Weights of a small image denoising autoencoder: encoder patch size [2, 2].
Rows from block 3 of the decoder of a small image denoising autoencoder, named by matrix and row number. Rows with one number belong to one channel. Each number is 128 + 24 x the weight over its row's rms, rounded and kept within 0 to 255. All counts start at 0. Numbers have three digits each.
Before each channel's rows are labels from the 100 images, of 14976, where the channel reaches its highest value: "colour at peak" is the nearest of a few named colours to the mean colour under the peak; "strongest on" is what is common among them. Only what is clearly more common there than usual is listed. The data: dead-leaves pictures: piles of overlapping shapes.
# convs0: first 3x3 conv (decoder.decb.0.1.convs.0.weight, 32x32x3x3), inputs 0-31, a 3x3 kernel for each
# convs1: second 3x3 conv (decoder.decb.0.1.convs.1.weight, 32x32x3x3, transposed), outputs 0-31, a 3x3 kernel for each

colour at peak: cyan
strongest on: vivid
convs0.23:110166141152102132164168078120126120108161131110082118096154103139083152106147101154159131148126121126112111133133129127100121146132127080083124117168126125119161130139104153136119126123124122143129137157117128122110140167132137123123135103109125102132152112147132100134148105135158086133143131142131184132160167145140147142091134041159110123062127049123132119106162115123134128112133109144137162132140123166150112183176129149146137090109147159189098108114107083140143085117126075127152155135153128080144135119136143171112143132124143157119109111141141162179154146158112134098122160114127144118103110128128159162136130096103114120152135139116136118101119128114119125100113114109167143122134143120139132098080110112157131117089109134159112149165162106147088137135129167128165157123140150125106149131124120161145159106147117199073172089139146148116152100126158134145
convs1.23:136118112086105116107135143118146153119134181167123164150152126129138151156137141131125128129143133125124129129135113135120152140161143172150131171075168162120120107133149133122173124124164118126126126150125114127119110116123120132126119120122121126113147107122137130136128091124108129122119120117140110136105157102126094115143112126122255114177167124158143130140112108128121119123108162143118128123122121146169128152087107170143138142130137139040101134181148143130127127104154172160151124133140110085104117101075114138135110171133102105126132109125100093110140120116137139153131171131148181170133102130170159132123139148100103178123078162103137151126129128139139126130125131093117127097087121109076127133125132115165129101139131147161127143161107147136123130111127139127112107122113183152158148162112134122144123166106157084151123191107143102133174071130150129125

colour at peak: purple
strongest on: grey; vivid
convs0.3:129096093156097138132151095129146129131164123152130128125130121110154126094124106123140130104115116105128114111157138127133127114124132100129153136140176096124125131166090109160115123120115128136146133144123127134115116114132098146137109121122133072138096152176104102158118129126117137094115094113151151139134084130107093114130099115121152131139166105126157158159094116115160152092139116136190128134108101113128100101080062118123108137121092125121146141175078181080140124127100144081151099144141091043126083080079101109061147137147134103118129155155119099219138152154138153101162127129099182117129119140131157121123132117149122115119184098138077126132116137112123136098103117124139128106086108113149127135110100149172141070123098113146122130100071127121123149116148114120141133135120136105124120163119145115129104121132146130120141134161128094172146127105105161143
convs1.3:143136111145118133144135093090117134118187076090100136124109161119157091120122141118131128123132135132136135143106139116154124122143134147092148077171105103068168151148128077133171100144133125130139135143124122122129133137138143125140126111116108137133094102130120145108088140143126103142118139137136141120130114083091120101176074149106111086090123146139108085125119103097158132130117129152150129135147151154113115151059160159123150124120107149105119139158106156136130157166088110101118155134166098155172147105162133101110167054141143133112087105125053133132121127113153141118143146118162136126138133143108111096114152142104115131157125140142157099126116133134121144124126122104096158134149128147149129121166163156208104091113098154073151178137132136113140117101145131138106129110113091141128147104148113180131093131081168103154099128149145120109133082143144153174

colour at peak: green
strongest on: vivid
convs0.31:116135132149167143140128142141112136115084099116103121121141136117055098120098125135149136076102103079093112116140139139137171116130105102104131133163101119156110166129145138078119124139119160131092141121092147135107163172133115117106122148114137157099124117118114140078147168117120131118117161118104137077116156142125108113133127128116093131140117106104134086120162118138174136126125119132092141121126116105121132100115129136132155120098116087118139125105121111105077129124074144135116110148121091146098112125142167121169113168140129138121120142120129162078151134080139133202091132149152060151120182156130094131114114122145123154119067124105113142131143110129123106162161127128087116112119136127116133148076137143171140129097148090154128136183133115127138121118089134139115128173160108108115160104129116153138117140137111108125106115112109129099126250128138133123
convs1.31:143113106099125094128085118136134161128075144158133165152098129116131108109108135125120125141130128132119130153152131119138154129148157121159084153151136122105141115173182110111131133138091131125134126108131123123140108127114132152133107120111136169128146136114162133138140145143143180149127150163118149110122110130107130147175137148125080124132130127094126136107091099141114115125151125145074132119134118140137111090171115148153132095077169088104138150135173171120153177145139173161167114161110120135129163154137107084116091145121113133140156149131185077128128147147116121118100085131081076116115157129124073169101123143119178111138094129072114082119144123131154135110130120126105139161171152115116090091131153176147165161152137106128135077103136139114121154110110142188143125145125092122138134173108121124129152165169167148131141127149140115109115139068160103091

colour at peak: cyan
strongest on: vivid
convs0.2:128148108132084122145107152091121128106153134138120105143156151132156097120114142150147136127118111139149121134133128157124125171124122108113129144139119139116128133146098175117082127127119140135093131119078152135098110135122107082096169201118139140146137140110155122122136155142193108064101131146116109146134126155112157105134101101137152103141118128127140101073137188144139109149126120135083138128150148148106145131178140161144127129138116115140116159114139070149091104086160088125115152115129131188047161087146095137171109169079129121142136117159109166137140128138125117149113153139144113129140163089153113154138155123138126089158144124148141132105118106145138109141127089128128154073113225117110147118119115127136136127130134155148109080139182137141122114151132114135097103160117136134097134196094120128144134116140143112134142108121117131160147088113099129151
convs1.2:095148122124138137138146101153085138121118119136160135138137088040167170119152074116130145135125120120126131134159132138147157117141124123110106125085155158124107159109061128129172127122150125136137122137127106130136116123140133111123123121143158126106134157125117157099111128118175135107130128125100129204152117127113117176089134170149116110057132141120122125174112154193156149104110148094184093131109153124146081085141125124156101159116109089118166169116126130102140081135140127138128085155118121130121123134110101163115189097126091102192153112130122123151118144131088125117161117120098137110153079118125151105101134142113104131082123169132131133114143138135127117128119133147140176105091150118117136120122175116109155141124135111120148145132131087132163137131143141081152145152140133119090147126103147137164116152111077143157123134095142119142118093148181140120

colour at peak: orange; yellow
strongest on: vivid
convs0.7:167143190153099163098166145131117124133084143122138100131135120133149145121133116105080109112073098139138132129118130167140126146135113160171151160116127143089158104139113112217102118128126156137125127086106141111118136117132159119133164154147160154124144135100130149127125130098107206079130125120121107120107134089119086126139127142135126118151155140141096145136128142131130129110128122124126119112102132128158166154133181144168144116183132141048163130160137118136082158122111131116133113062134105159090127102142109128138137141117135098133131127106147137137111114145136137162109121173114181127147144147156142155136113127139168117139135159135148140132132117134133127139124101126112137141074125115110137121139139146106098127125120120126136116150099151101123130139137130109154120086110120143124076140155157143141058121073162058084101151109109112123127214131116127115
convs1.7:102091115096154124138079119157128156144108118135129135114130139123225110093125118138131136121095121134121133131144125137178117123117109073128106074129103129137124148128131132186127119168143125125132121112120127139121133121122128111118139126123151113135135127142128100122128130112145127124123110118147183133160104165153158137152142112151036166157159170148125144138149156121129137111144130131123141120136139114100114088213115125080096122110140083158107157110137079082098115096097109101131109156117106115095119158137130146141158130177134146162130105135132073106139115107114108102138129169148088119122134149121097107124118124120107113108199141143143119126130135126131137124129123127094135098110129121161130143159104140047100143092143123167131146094157151162120148130111112112137131127116123124145107116136132139113141106185087178077148094175133122098115167153119096123

colour at peak: red
strongest on: vivid
convs0.10:113099116151131099134117097139098120135127129120127128132127136107167038096055146138172179119145161111124150126100111124110126117129130144131130155058137121110132146140129151124116144174158107122153120130135131121130111145152102146145087101119133151100117161121125162127105194091102118154136168163133088134106117165129140151144121141109129113132094121116126145121130120119099090116123158124092122142146156115143162092141144134130157118112129086092124162131163132144127171125116177167157046113107063119111091118113075170155097154068137118155115133128129139134120120125100132070137143115118092178153118099146098095129129142159134131137139124141132130098119134120118111118124124131101143127149110124112102117133116154093118073122096118146145097148147133102155122139117119137139125137139117132146107112115104132123114083057095116097155150111096139124093115174123132091
convs1.10:128088113134091117125136142111127113130163146147100079141130184140107163148131130119123114132146129128134126151123145111122149161176159154092141172177125139162120091064146144107128176117111127118114121132147131125128144122131121124118131122122145131127112098136144155148093075135143140114100077114081087081099188146132123112121159117113171143136120105130120140154123121111116154098112124123107150122126103119118165140110127107127161116118110130147118095178153109133108121110129130112119144134179094117137162171178121161109164172122083128163147115082143101176178158143096086138106106132140139148170167100142126124205159128129104100119089090135161138131122122127120131130125141168146088119127125129104096134129144145168146103126091126132140121159174124122127140155149130171118111109124143138131128119126111089168142103132109087121152149169189175160168120105122136142

colour at peak: blue; purple
strongest on: vivid
convs0.1:094127122159082131130132076113127091116161091100124119140093106097168102127109116154170143132149134129129120096107127099177152111133146145145120079176136120149105116109124118151128134100155149165131143169125127148114160159136130122110128133114120110144108122110124127137140144120116149130110098141129139163110181138093168135105086085055097068134132136152115128129140152133154155116090106141141076106118090142148139114090114105121139148129116094121106142103123146106140116118113164160125090156139118072146086165116160126140148070156112116113142152111124141120122103104095138116090043183116165159111112129152141118126110135126091148112106147134103151107083091117119123136113118130125105140137126128115118145114127148099151089135106111154118160105106134133149111126123102149093149117094122145126110171118135131129130145146158098143081142147141220148104168147135136139
convs1.1:127122131107121090102111111141133138115155108146164132123151103084074149125144146125123119124120122133136131130145158130146154117155154108138112129119114126078128140152168113095204124087150115135119112146132113132133107136143111116132114124117121140135158170113152127116166191126151138141157154120114122099083102115121116125113182089118097125153129111126139137123108139192120151142112121148163115161110126147144199128143097115087132135152113146084146165128171128100105091117094108134109115100125145143131116130133153125163150088137104146133138135115101161123140084102109081129114180152123146163088100108085205073103078086094134129121174137113087091132132132122120135126126134142134125135099117114137102148106140072123145149143099117123138154137140131155167148169118141104100150142156123151118116097172107140110134111150130158151119111139161105097129072094146080103

colour at peak: green
strongest on: vivid
convs0.18:152104161073152150090133152119128119122116118105119143134159130134053155127144123141167144150135126151148145123163132089111157120114141138134152142177123119155125149139176144001178156161176120127106127126101128123120142154129142121122142130136100138113135107155111120117115109136130060126133150118118133142103115129135133110118102130100108116130112116126087117105225128101087124138146103127132143143131108105125145128133122109122128143100127134204120135136120143116122094139114103087119122142111156105106120150113148169116155138136122148137138123096115146142128138101154163135132182143145139138138153148164150137151127156154152134162120169120135121107162149117122152123135165112111096124208118132098089138104124092169117130079123131150143098174139117137120123135141163068128115105144125120126174139106106153134100128138142084121152130134087143111138168130128129107
convs1.18:134115125096121129139135137138149114151119146130127110139171133170039197135146131124124134132139125138122127136142122129074158138130112127132141140088090145161130109149109144070149150108104137134124133117137127128122131117115126151106137151151121133113104131124134131131130061098091167117117094150114102136127092117107132134108114130142164096111091124116084130127116113127137108115121085115093155127120110126130132114145145133155123117157117110082112131114128134146091113066126164137140136154106126091137147146134102107126066198051156059146110118138142070128141148183140133151112181050116114124119156113121112160125145128129144114147064138154123139124118126136152118130122119137122114165099155123141138114117147118099119092145145125100123133166089120105124134109133140142130112165139123104094095153076156083148156127113144104130129163138091133115118142080104186124

colour at peak: blue
strongest on: vivid
convs0.27:151098164113158123110106152138142140116220122130141142089134142095061119108109121129141132120117113135141131137149125126148120093117121123093119120121142141155138139111131152160117118099124134134106134132098168154122153154134119137119139151156162133141111153138094164128136100131106179137106120099135094125165092137152144141114147134128165137110153083091140149092129154095126141131116126184132144149149139123151148115113144113128141120084134195117114089196112125115118108112163127105077116110105108132101122103110105143120096100126111142129147133115136112187131163115141123138138187092091075133101137147094213108151128147144128112171156129149091126088103087096123105127132124132124122087110130108090123135095122077176120140110129121165128127127115121102145120128140123097105143134150128097116178134122124126140128109100124079147108116126151121168104055154154110142
convs1.27:127150134120140145119132128123104093105136103117127115130106122106100108120085126127124124134137135121130124117120152117100146140110135111162093109213105163106128161104126173070159136111200116118113126154147121122138119128124136133119123141117148129147131176125141127134141153140095155146121131163122093093107135122130131086126101095096147111124092123128149163150084174154165148102111072138145099125124115123131156112117131155119158090125095160106107154136106158126131111129096163156141094146136159113164100138133116140159158100155121188139152145133125240133158143105115129127134132090126112129111096107089160105156129109128143160120149109141067127133132134128130133138125109127109129133161140120146106167109127051146162143149127100132121120112137099133120131125134108098119144136146140120120091129103146167118169119148104191110142118146104154122119085143105205164

colour at peak: red
strongest on: vivid
convs0.28:150167125141138114118132119101152132170122164127125111127136110089183109115101098133109117131101123121094111118148149111110136138144163107114120165149117098142108109167141106079153150149154112133154117099147113083124168111133178109130141108108098120151141139155147090145114158137094095122163113163142119149125110117146138120106126131107165183091070102143135103111183121138116125161134116111107121123121127127098094117178098130063089136084118115178135133131129117115138106153060103133110140166128127062129077105093108136122151107134096133107148104135114124100120134117131137127166082140092122073101144131146111180150151147125149165155144166108161152137129147142114146149113111124096102136157097144145095115167111114094166160140163149111133123157151158187135139141130145118103127171129138156127154092127120130137158158132105126158138147156119128132104133115133085150
convs1.28:160131120143106118121094106118168129091093172147124127130140166135080188127184089129130139128117119140120126103140113142130131093136122163128169185081159102196083101148157138147108108136111135135109142115115134136115117121123123140130126117137117110112133090137113100128135075122108114127119081112143151129152146132147156150166158173111105138169118145149128148077168103121099138117124152117110139132127119171126115177108159145110118153086157114149162112120100150165107173117163138128099163137169140110112121084104133165132126184092160096177075146122109042087091138111133122159171116083132087123154153135149080155139138133134116138129121125099156133127120143138123131131117127131129092132160127160148142143136118104139142145115151082108110140133154144139139129119111147138156139153115128107131112159099117098125092111139106116112103124082114125144149150155124089114

colour at peak: grey
strongest on: vivid; grey
convs0.25:160106143120064120170136129148151127144112118141127123117128091151060145090165127160124147180119161138105153119115118139104121137127108134135143116126137137141133143177119142068117145162149133094146101055139104087143174135174215097170158121170135132156189111136110117122123129117110141108111152139133088067123157143152107119102127113143007107117133101127084128141136133122120142144133151114153140153136130113114142133147141134128151114183128177068150125132153108100131118152154111121149121127122123138132118105132136097159125130123130119128122155137140125107138135116135150125183069141133146135145144135137074131146159115144164129129100122137132136160129151135112139147129124138105132135158132132121114162098134127138111099111095114137102128103148123128113126121126118136165137126142126168129120130138131140141160149137134109108140128132103148120103198118073171136
convs1.25:115099097128157158148120130110150119144095146147127143131085164091167101134127110118124117130126126139129128124137117139117134127129137115110113142098154100149110170130177126127107091181147128138130127098119131136139145139131141134136142118141131127112099091132135105108136114164109121130140120123145143116138088142180144149177136144149141138139146121097080133067161101110084141142158130133088146157145116094084105134153125130105108089127139082171107073107091126155135098114119162116103126156135140141140132115136110147108094184127117129094093170117182094104131148116119103106167090120156083098164177145183055145143149128135146135114128146162144126129135126131134117130117121153160126101160128166149170122160118147119127154138100121139109129119125164155126139120120130152179126146137125092146142142118148111158134141120115114102101104080104136147158212172175096185

colour at peak: blue; purple
strongest on: vivid
convs0.30:116157093078083060091054094122129161132155124114151140144119107140143119128114098110112118147148136153145146117138117121136119131126119135140139131133110126107110124118097133173120129111138118123149121138156130136151109097130127163155113132144135082163111113116156117192136092113107171077143098163086123103168135136158093124130121142133162149105105135120127170117112149106163101141127131110153134141086151138132148097101132154125132092123114121158099065089140099066075164166095143165141142119078170063127155122108072139119143079147099141081113121118112145136136077160110179171143125160131121139127096117134139133102154125143107138119173093126155135107086119114106113106105111109124140126094136118144101112135128142100119149164140133127140106073138144137138131126143105134142136128157114134120117136097145123139126107093104090099126114112132175128123125141153096157
convs1.30:176154154181146148161133136131129127085148137116104111179097109094142114151094122121134123133137128127129120146107115132134112127125117111103054101154167141114123103102101120139128146106080126125120139144126129124120138126122130115128137126140087122146112121131100134120069088106150088167083104120127094085148144138154116150142138124112141143115099129133147136109128152107101137099098149119160103110114128104103108142105119073127082179137209177129161127164158125128171153187140115148119108103115122162136145104116141132143163114138126135142105151115088162162098116103102150089131126177044094127109084130118125116120129122140123095144179099113176130138124126127114125133122135141155134088161099110118124131061099084117097135097137131121113096102151149141163103139113092120134138136111087131143149109134109127110182126156112085107147119126123135139106100144099143119

colour at peak: orange; yellow
strongest on: vivid
convs0.20:125121111185064157131103131115118129126140123147137136106135110138118112112063047090098120112119155100114139111145129106104124086124089153101144149176140120200142122148131097123146113104110137122137112096137106073116111111132115128149120102148112126128131125126106135113135126134101131152092097145091110101105147118106095122096153078114041130060134070152109126107166101150150114154162149137144151138142156123143162112184147083098110121143109114118129085172087125132139132177130128124112122162138141156140089088090125169123164088126106079109125121107137126151119146102106095146151144129127165142132119121106103119156123146142117124133144110128115107139134113132108100110109096107132118173132119155163144135086121091130131154143184094125113116108123138138144110124099129122132143162140106141154109135123153126125144126136115120141162123138144137158103182141098105117
convs1.20:150160126089150106148132130130158157122133140136149174178145164130168129155128169141131146124120132115127124147144130124115129124117118132164126122136126123109145184181184149172136107106128143134132123108123131131131121125121140138133138151139105155111116136135125113120094130142124151140114115148158120158154119159157177145156119168156163161167169164126106146158102117115103131138103087151112128130139153061142124084145114134094159142187168119125134115112136112158082114156124107120140165139142117118140114122095166095118133138117141119120132151138113077102179152116103137098090080106134150118086142112169127124126122128129162126139102115155109080132135132126130124114136114113061141127090090122151142075099108129133118126118142096099101138171141088146121074081116127132124161129100078068147168086128107152119113144127119121146141107133090148109097170136105055145

colour at peak: cyan
strongest on: vivid
convs0.14:144110145140136095146163104117163114133123100131089131106057105101150116150105173133109120123091085163147145134150148114121132152164130092162139179127109131128091128117161114086151122156158102130140104132138129148151191186165175098129207182163131075142089140102131105115132112123095116157126152137137122154142152128159115156124092145083151041144121127151140088144106133123126100121123116142145100131123131109103112106107137133134150116144161110109088137138147127122149150156157140114171207122141154096172130150113136088105106147096139122113141100142122121096141125117143146162102109134121145130114134130136125105130134157137144141143077100128143157113116120108117124142149153113111095118108149129085097081093132150105113107114109163133125134138111132099120147097105144150145112097107132093140129110133110141126125149102128115114121091108141106135085152121097169132
convs1.14:106100115116109106101143141127117142148154149120113144094090091109117155170132161125119132129122124129132124141142115147095143129130115125149111138182139161109166133119110164107147165122149120129120116132123131139116135135128127145128110110115119129132114109127103146131164126094085154121139129166159143110106122131121136124160125125145125161138185136120115131154108127125102115134145126110122076145113128091130129162153144143146198114139129123202082132071150129113103122146118137136125111119060131128116130097046168130099165126110169179130110152117135113174104159171092157150059118110071151127160157144123144137082135144087134135146075122144124115135144120128142124116134128163167098159138128145122107179116162084171139148149157162173134166114148101107129147143124091186139133124109138085127122131119112087114141157126146139099120115110102092133101137069135125157

colour at peak: purple; blue
strongest on: vivid
convs0.4:118147127106142166108162130117165110141121140098159133092121105129148124057160102147102116138090108144121124108126103111127112127151123126162124148122170144129153126130105095236108081123071116107130120122136137131120163135166149100135162157153109108104108131118114143124128101112126173144126114105135089121159141124136092113077147097118103098093173090157125166109074110146129137128119130132142140134124131135128143183087160129140141164146125113121104129139123144122130120169115131088128130161114140129121111162096100130114154128153106160115132134162142107177133113123099188075092147108107188093119142127111203139105138123105139111106164105101130102128150175080108122079120106132150143117098142145144140120120151108159089093080130139126137110129103128144135152122141158126144143097153141148119128159126106134101113124098147106109141121116139089121138128136172118137
convs1.4:128114147132099170106110113147132137071133111116106114130055122093203136133100104120135129120128128133133128137104113102174121132148113142143071069176157098116095087124137068158158182151144123130128117147114130131129131138129132106130145138128136105139143121138095122134133121141130090104093096121149141109116155093129138125160145131117142085102118135124183125142100135068069128103138133150135088108150124157122121149109135086123122145108156187106157098116105143082107122138129111115110136112141141121146151094114161119142162060152127165171146131125107126162126144117174138130146123157156160155116127114108130091140147153172137106157169082108170150140129121139098133128122142153132124142168092141112137121116142109157114077127117140152110086087166154142117151124104107144122148091097089135129119118080126136149145128133122168136124142138152134139145083170131120105

colour at peak: purple
strongest on: vivid; shaded
convs0.24:138167119148157110120170083120118125141109134119128092111158114153088138119136087135110115135109103158158133146126141145162134157110142143184098166069127138133145159168115147185114117083112161163111134138095136155099149131120177134113190177120156148143131131091129121101140161101126188089117102106137104120133130156169159147129147132154097163139108101108064142084098105130132123127107116129109124149125134130121147127116152154186125140112102104160123145144131102107126113131137118134148156153121168110096138106094083096133141139143104134133123147135115104168139173141145144129129127180137139131142153153115151142135045132127157121130128113117073119099080085120127119127106086123096129112088151151130147122119129135141116100079071134100153083121128125108125121138096108096123139106115114133107113137110116127101157133141148133141152160136116122139091151074104114109
convs1.24:132101133143115126130098140144116125088115080155123121130192112106155091115141100131122124130127133128126126105139134130146086111135126078139114120163108138065124046099100115070092089068083119132126132137133125130133140137138133116128140130138106107115151161106129088120147127097133128114144127120101130106093136123119137126089153102066090143126117138163119150137127161146110121132112125120165139150135166131106109152147100115115084140108120149115115148133100136132142122109123127102129124156096146156083114140108141142146147145177092168122118096098142183111132085114085100099118174154119117124127117137119131130125052119127110140102140149109097117129123126124115123132119127121130105101108125112160107197226113066094118122140148146183137132141171125144134144145135145114130124138122121139136086122166143156096117109106133163097122133095141095173133101151148108160

colour at peak: grey
strongest on: grey
convs0.6:136109132127155133163109172129134128095143136140113134114111119102047146104081093138148143159158155159167167086126124106137121106100137164104148132199134156131130139156125105138143124141132122115098117117101122107103133117104139095103143129106157097117136149145138095130159106151095103124147126133175116142122144141140120146103129161128152172133110143138147132119107126122113105135154150147189184132153146091169085119141103110132113181095129101189079159092158129170107097187117139132113157138157149125144104114122151139139165083189114125100154108176118170087131099146149131164133156137149113135125160173160105123116145150121125111120141137125118120133145130111117130139112120115159144155170160112166122138136097139108140124101139099123161115051171130157129147092110132128072127148104149138155126135151109117133145150137140166136130140146121110118111099139114126143
convs1.6:130107127111138119104141107144100153138122112096170086152141121115114146167161117127130126133128129129126121134146140149132142129148141136109136099158084126124117132158111192125140188086150131124127127125130117125132122134128133137140128139127137112158098180107130162146142091090104159110130146148109133093129144140111133116087122124101126097091082125152165152166157169178143150097107126096091091130077136153093125112136115156121145120120152072112107195048188126110125092110091103145098120124125153093118123113121115171108095112157107114129143127147105155097113147138131124147111164073133182128143122142128170111133178134135140146140131132166115169122121124134129127127135131121114114144063153127103116158116111071139166128116144091109103156133127086145106157115125130130119151113128147142142127169095146140138104093128106105107123134141153096141072163097144190141

colour at peak: blue
strongest on: vivid
convs0.29:091134106086077157126141085124139127133102151131140116142098123134055128084137132106120142089125142094131144125127144136118096104141108072121113118122108072120111134139112122118131128165099118123117141125111138139124099130148104179165079135147115139110089142164094139106116125086100178091096137108129115114117117102124148153122145128163144181097171136128084151152150116169094110109157136142135113093124101108126152154099153102157116124138100181130150132124137161128126166121139128137135088139145073152101106124118121112097144136133082126133138106127134139126118119158076130125138102178118144112122091150091114137146142115123144122146094121155101107142144127148160146151128113148091136110079138154085135160082142091153083100107083110112145126120090138085143096132108142112091111116123092156134104127108118120132099157154078143148120140130156143087143185084134099117
convs1.29:127098115120150141129083125115109150103108125129127103113118143155116170140170146121129126139133127119127123131120139130124153124118150160103173113106115167122176149145145183149159139147146124126126119125141117127127121119112118122121121127117143126130118160141162141171110180146112142157148148180124154137123083143126134139075107173100091173144137139100109102131118110131112105133120127091107123144109113139110156125163129133100167153128118122140125180081142142129158156123129151139103132133144120138210134163143096188097123141127090128147155150159124137137114143136134118177109126120143078171173130121121124115164129124092108092072107109122089079123125127130138133136134132092153116086121172105172098154184091123032129127131114126107149163103109131166141124135138111113149121140163132147112141119141153156127131110136121153141137087123141121055140179098149093082

colour at peak: purple
strongest on: vivid
convs0.12:108110125119108154157068184145113148110149162129154137139153091133112119141159134164120134150088130161106136130120109158125128100107119088157145170089151151108144129105131125227144130077126132134172119115156120122156173143154182108153197141155144142131125142146115128117138105139121205128133066136124156110097117123122112100113149144116088130128100139148120162112091145126123125111126121131157111124122137160116123147139117107090125105118154087107058130116164135130138053150114114156142092057121113135111108071133131099118121128116159120107134110151139127123108103150116121098111123093140082126140169110108178133112095124136138134123157118112117113109105157105106149111114155139119103166102140130164113109128108160140136119085138151119126096105116140099143131130140125114143122119136117112147080136152114095150116114086154150151118113150122122107136140159152115136
convs1.12:108159139133157119120135142095149097123126123097147101130062129086153055136068117114137129115124128124143128106078106097155100101085112141098119167174112149114162145107103054085084150077119135137129121145123127123129145132135146114135163127128104095117158116117110104095146125149161094113097119122142142137125137108126090096129157148131071111131114108120149133086107131113132154106131148115153150113145124151106146149096096154120121128124143137129138110178127130106135122094141110141108151090156109109130137117165126140122129069138089153116111143140109168130111155138160157123193121132144154136145134124143146128125100077186121160180200131119112131141114117130092115156114129113134149053166086098136119101151154137151146098147106137137103134103178134129138119107127118118118145125142141124129146102143142133133112095132135161137135110136106135112151085157173165119

colour at peak: cyan
strongest on: vivid
convs0.15:128111108102126093120166120146149148124182119126110129094100117118105107146109095143160110155159121161177135144128137177080123139137124104099140128174082102148130122120135108110121109107131109135125126158138115146141092105036118164061121129103156151122156096120144115119168143123159032169143166140131152147184133128162136118113130127111142132114140128137164125147161134149137123118124114118130150122128129173168140158156167187170151125159147135151139152132146149119164148160155078060116143104129153093097129089119136157134137104113167102133136119103141127108140111118124118120125126104139112151129149111116132135108143113137120148114117179119136161131131117144118113125141135090117150099127133120169115109119141111150111109098120142131137139172158147124148128100105174125118121131106169149145172089168128123152184142130160093141143144121133175120169112154131132104
convs1.15:150112119163108144154152132145100123095084097100063159163136134190117139152132139135131128133138131123127131137133118145109136137135121118147143139116102138147167153200179184120150200171207126122119132143129127133124116112118118139118113124113136143140139104120119126132130084112064151064124155115125135125112153093129124140135078125133196064126087108134138114160128127102134115131122119128120124116133131100146083127095117120156119107146119144114125079099127138114114144129163135131114144129129140107151144157124132111119137170146151097117131144125135061129138142149131147125078115094103181143133171129157158141123143135118172145158084158139184158127129127133151133123137122116129154129129151127154178135129186120174103098123133139146096117138104135083120087096127145158106125114116093094107126141082119115107121120129151148141118127105159164148163141149112145144

colour at peak: cyan
strongest on: vivid
convs0.11:121105113153088183142139114077100117130165132109131087139171146142120130116164115149138136155124121153147140118129108132106111141117142127083126109140129089132113155111148134090121147141126102103134111121121126138145159134164157105149139128158101129110143093127106126096139132119137094100173118101133139128129157106146120156079112027143080165111138162110081128108155118128107162176138129121121128122105120151132158156146143149129159106122058122139171118128138115141123104129081109124157137148123163109115168092125156125136146171118114105116136148082119106160135136127090189112116087172100113145095149086143114123111118100104125124142144132101119109129124153137117116100103106126127130115167153104105122120104115077140119142036072103155117168124117119144146112145131154098140133127094126104123135142125119155132160150131147098119122144156139158153131063154167146134
convs1.11:122120134142109134120159137109119107133146159105109145130088125163125145120119131130117116132147127134125121153145115145107115129130104178079184114122162130155124127156119163147102173073068128125120123141121136128125129121128122136125114135134137104149121107153116142129096078130142111140120092136133084142119133135122117106117119131095255140168119124100072112108115137094157132141131156087115114128096119133119099179067140088168130141071202114162130159169186126141142173140189123134154115163096110154098150127082112131094104158131114129101142109136131114130156121113126154166109129174062149114175155131111085143134139154127138150113095102110110125133125130132129119127131128094151107106126111122101117167135123152137123114131158135141140115134135119138123150132151144147125125148116131108137114155093141122133101147145149115122116110127159110165165109131079144101